config.yaml
model: "contrastive audio-text model"
dataset: "synthesised imitations of 52 everyday sounds, one a clip"
train_examples: 39062
n_mels: 64
hop_length: 320
input: "log_mel"
spec_augment: true
win_length: 512
tokenizer: "word"
vocab_size: 91
loss: "softmax"
embed_dim: 256
encoder_arch: "convmixer"
encoder_norm: "batchnorm"
encoder_activation: "gelu"
encoder_patch_size: 4
encoder_depths: [18]
encoder_kernel_size: 9
encoder_widths: [256]
text_encoder_causal: false
text_encoder_width: 192
text_encoder_layers: 8
text_encoder_norm: "rmsnorm"
text_encoder_norm_position: "pre"
text_encoder_activation: "relu"
text_encoder_mlp_ratio: 6
text_encoder_head_dim: 16
text_encoder_fused_qkv: false
text_encoder_bias: "all"
text_encoder_qk_norm: false
text_encoder_parallel_block: false
text_encoder_inner_norm: false
text_encoder_positions: "sincos"
init: "torch_default"
residual_init: "zero_last"
optimizer: "soap"
beta2: 0.99
lr: 0.0021
beta1: 0.95
shampoo_beta: 0.95
eps: 1e-08
precondition_frequency: 25
max_precond_dim: 1024
one_sided: true
adamw_lr_other_params: 0.0029
grad_clip: 3.0
steps: 5700
batch_size: 128
epochs: 18.7
lr_schedule: "cosine"
final_lr_fraction: 0.05
warmup_steps: 110
weight_decay: 0.0
adamw_weight_decay_other_params: 0.01
Rows from block 10 of the audio encoder of a small contrastive audio-text model, named by matrix and row number. Each number is 128 + 24 x the weight over its row's rms, rounded and kept within 0 to 255. All counts start at 0. After the name is the row's rms in percent of the matrix's.
After each channel's rows are labels from the 100 clips, of 14976, where the channel reaches its highest value: "strongest on" is what is common among them. Only what is clearly more common there than usual is listed. The data: synthesised imitations of 52 everyday sounds, one a clip. In brackets: how many of the 100.
# pw: pointwise conv (encoder.blocks.10.pw.weight, 256x256x1x1), inputs 0-85

pw.153 106 [125 121 166 160 132 157 142 132 110 107 149 111 124 140  99 160 120  98 157  97 115 146 158 108 104  87 111 128  98 108 187 105 137 169 134 120 128 144 140 137 116 101 211 139 165 125 134 169  83 114 111 102 136 146 120 134  96 150 126 128 116 113 143 126 136  85 126 110 128 132 103 118 131  98 125 140 110 107 120 129 115 152 182 153 146 150]
strongest on: coin spinning (42); howling (32)

pw.80 094 [ 95 127 161 124  88 148 111 178 124 129 137 135 147 140 153  93 133 148 153 116 111 109 111 127 142 101 116 108 124  81 134 146 140  61 152 118 141 115 134 151  99 112 160 120 124 132 117 155 108 117 120 121 192  93 138 134 128 134 146 173  94 116 126 136 113 153 127 119  89 117 119 131 116 134  78 126 103 162  64 103 111 125 115 115 126  94]
strongest on: text has "quiet" (59); group: people (42); crying baby (33)

pw.150 105 [134 131 119  97  99 123 145  97 159 127  81  98 109  92 157 133 121 149 143  94 137 177  91 136 121 150 137 130 164 135 126 125 135 127 140  92  84 130 124 164 106 111 159 123 118 118 113 117 108 108 127 157 158 124 123 127 140 139 141 161  96  93 134 136 118 104 112  82 180 150 149 151 122 118 115 146 116 111  92  93 133 127 118 138 116 143]
strongest on: quiet level (93); reverberation (64); text has "room" (64); text has "reverberant" (64)

pw.48 099 [111 158 103 148  89 137 117  83 135 170  92 126 111 126 140 142 106 141 126 132 137 118 150 156 180 133 125 147 148 153 101 119 128 111 144  78 131 111 140 113 156 162 112 130 102 164 135  99 119 136 153 108 125 129 114  92 100 115 147 130 183 137 110 130 113 125 119 150 111 113  71 133 125 158 103 132 142 147 144 101 113 108 122  98 119 106]
strongest on: drum roll (38); snoring (32)

pw.233 111 [140 100 114 179 133 145 130 146 141 177  97 129 128 147 159 138 119 120 159 120 140 115 118  94 114 135 121 132 131 114 120 129 122 161 102  93 100 108  79 127 126  79 198  96 126 135 107  94 109 134 154 132 122 120 109 131 145 138 124 122 138 116 129  98 134 114  93 173 128 134 133 117 103 129 107 131 101 146 142 146  98 111 177 146 105 102]
strongest on: coin spinning (61); household (61)

pw.42 097 [137  99 133  98 121 112 115 143 118 144  87  89  89  97 149 129 114 136 106 142  87 122 131 129 119 140 151 153 118 153  83 108 103 137  92 123 146 129 123 110 122  98 124 135  80 152 111 104  93 141 146 108 125 102 155 121 126  93 106 113 178 141 117 166 123 153  95 161 171 111 125 114 123 142 105 126  84 121 111 145 124 149  99 120 161 112]
strongest on: drum roll (98); music (98)

pw.218 101 [112 111 102 101 141 100 151 122 120 143 108 105 119 107  93 101 167 123  99 104 138 201 121 127 133 129 113 113 156 161 164 117 125  93 106 121 130 123 125 165  87  86 120 179 100 118  98 103  97 126  92 145 157 112 165 116 168 145 103 131 102 105 136 130 125 110 144 119 119 158 153 126 140 142 108 142 144 167 132 121  94 141 143 167 129 111]
strongest on: quiet level (97); nature (31)

pw.192 099 [127 105  86 104 122 121 134  88 135 118 117  99 107 143 145 144 149 126 134 111 104 116 126 139 104 110  87 159 165 103 128 113 142 129 152 146 141 132 136 112  92 121 129 127  97 166 185 121 126 140  99 122 162 139 129 138  97 161 135 118 178 139 149 140  96  88 161 154 112 150 125 151 166 122 122 107 123 165 135 117 121 158 103  93 175 146]
strongest on: drum roll (39); music (39)

pw.62 097 [ 76 148 105 153 124  90 115 155 127 163  89 119 167 109 145 130 135 102 109 136 106 135  90 144 166 118 152 157 130 129 111  92 137  83 116 110 101 136 150 115 123 127  96 172  98 126 118 149 137 146 130 124  82  97 132 108 134 111 129 112 115 102  81 149 101 146 166 146 154 126 159 129 125 162 115 120 125 133 153 115 132  97  41 108 112 136]
strongest on: drum roll (70); music (70)

pw.110 095 [156 142  98  90  91 130 140 152 120 106 115 114 101 128 131 115 179 139 144  99 104 126  99 149 113 138 144  97 108 124  93 116 114 174  99  97  96 100 159 121 104 121 131 101 106  99 110 128  98 149 150 144  92 118 108 121 159 154  86 108 126 158 124 150 138 165 111 133 139 142 134 166 132 121 122 102 136 146 114 127 114 135  99  95 101 128]
strongest on: coin spinning (26); clipping (25); text has "clipped" (25)

pw.0 091 [158 120 111 172 137 122 127 129 113 109 135 126 147  74 146 109 109 106 132  86 131 169  95 101  80 118 137 120  86 126  96 151 141 128 138 132 119  89 118 154 111 140  86 133 119 110 118 132 134 118  98 126 110  54 122 120 115 104 110 108 102 139 110 118 155 121 120 141 136 135 145 145 106 117 121 112  91 115 176 113 122 130 116 172 104  96]
strongest on: quiet level (99)

pw.179 108 [178 107 131 109 126  98 136 106 155 147 122 121 122  98  86 126 133 141  94 130 120 148  90 121 132  87 123 106 117 129 117 155 129 134 104 100 142 120  82 120  97 105  84 183 100 116 101 135 119 119 100 142 135 121 129  98  98 128 163 131 138  97  92 156 130 111 111 116 155  99 176 151 153 126  83 106 118 145 123 106 125 142 124 147 159  97]
strongest on: drum roll (32); music (32)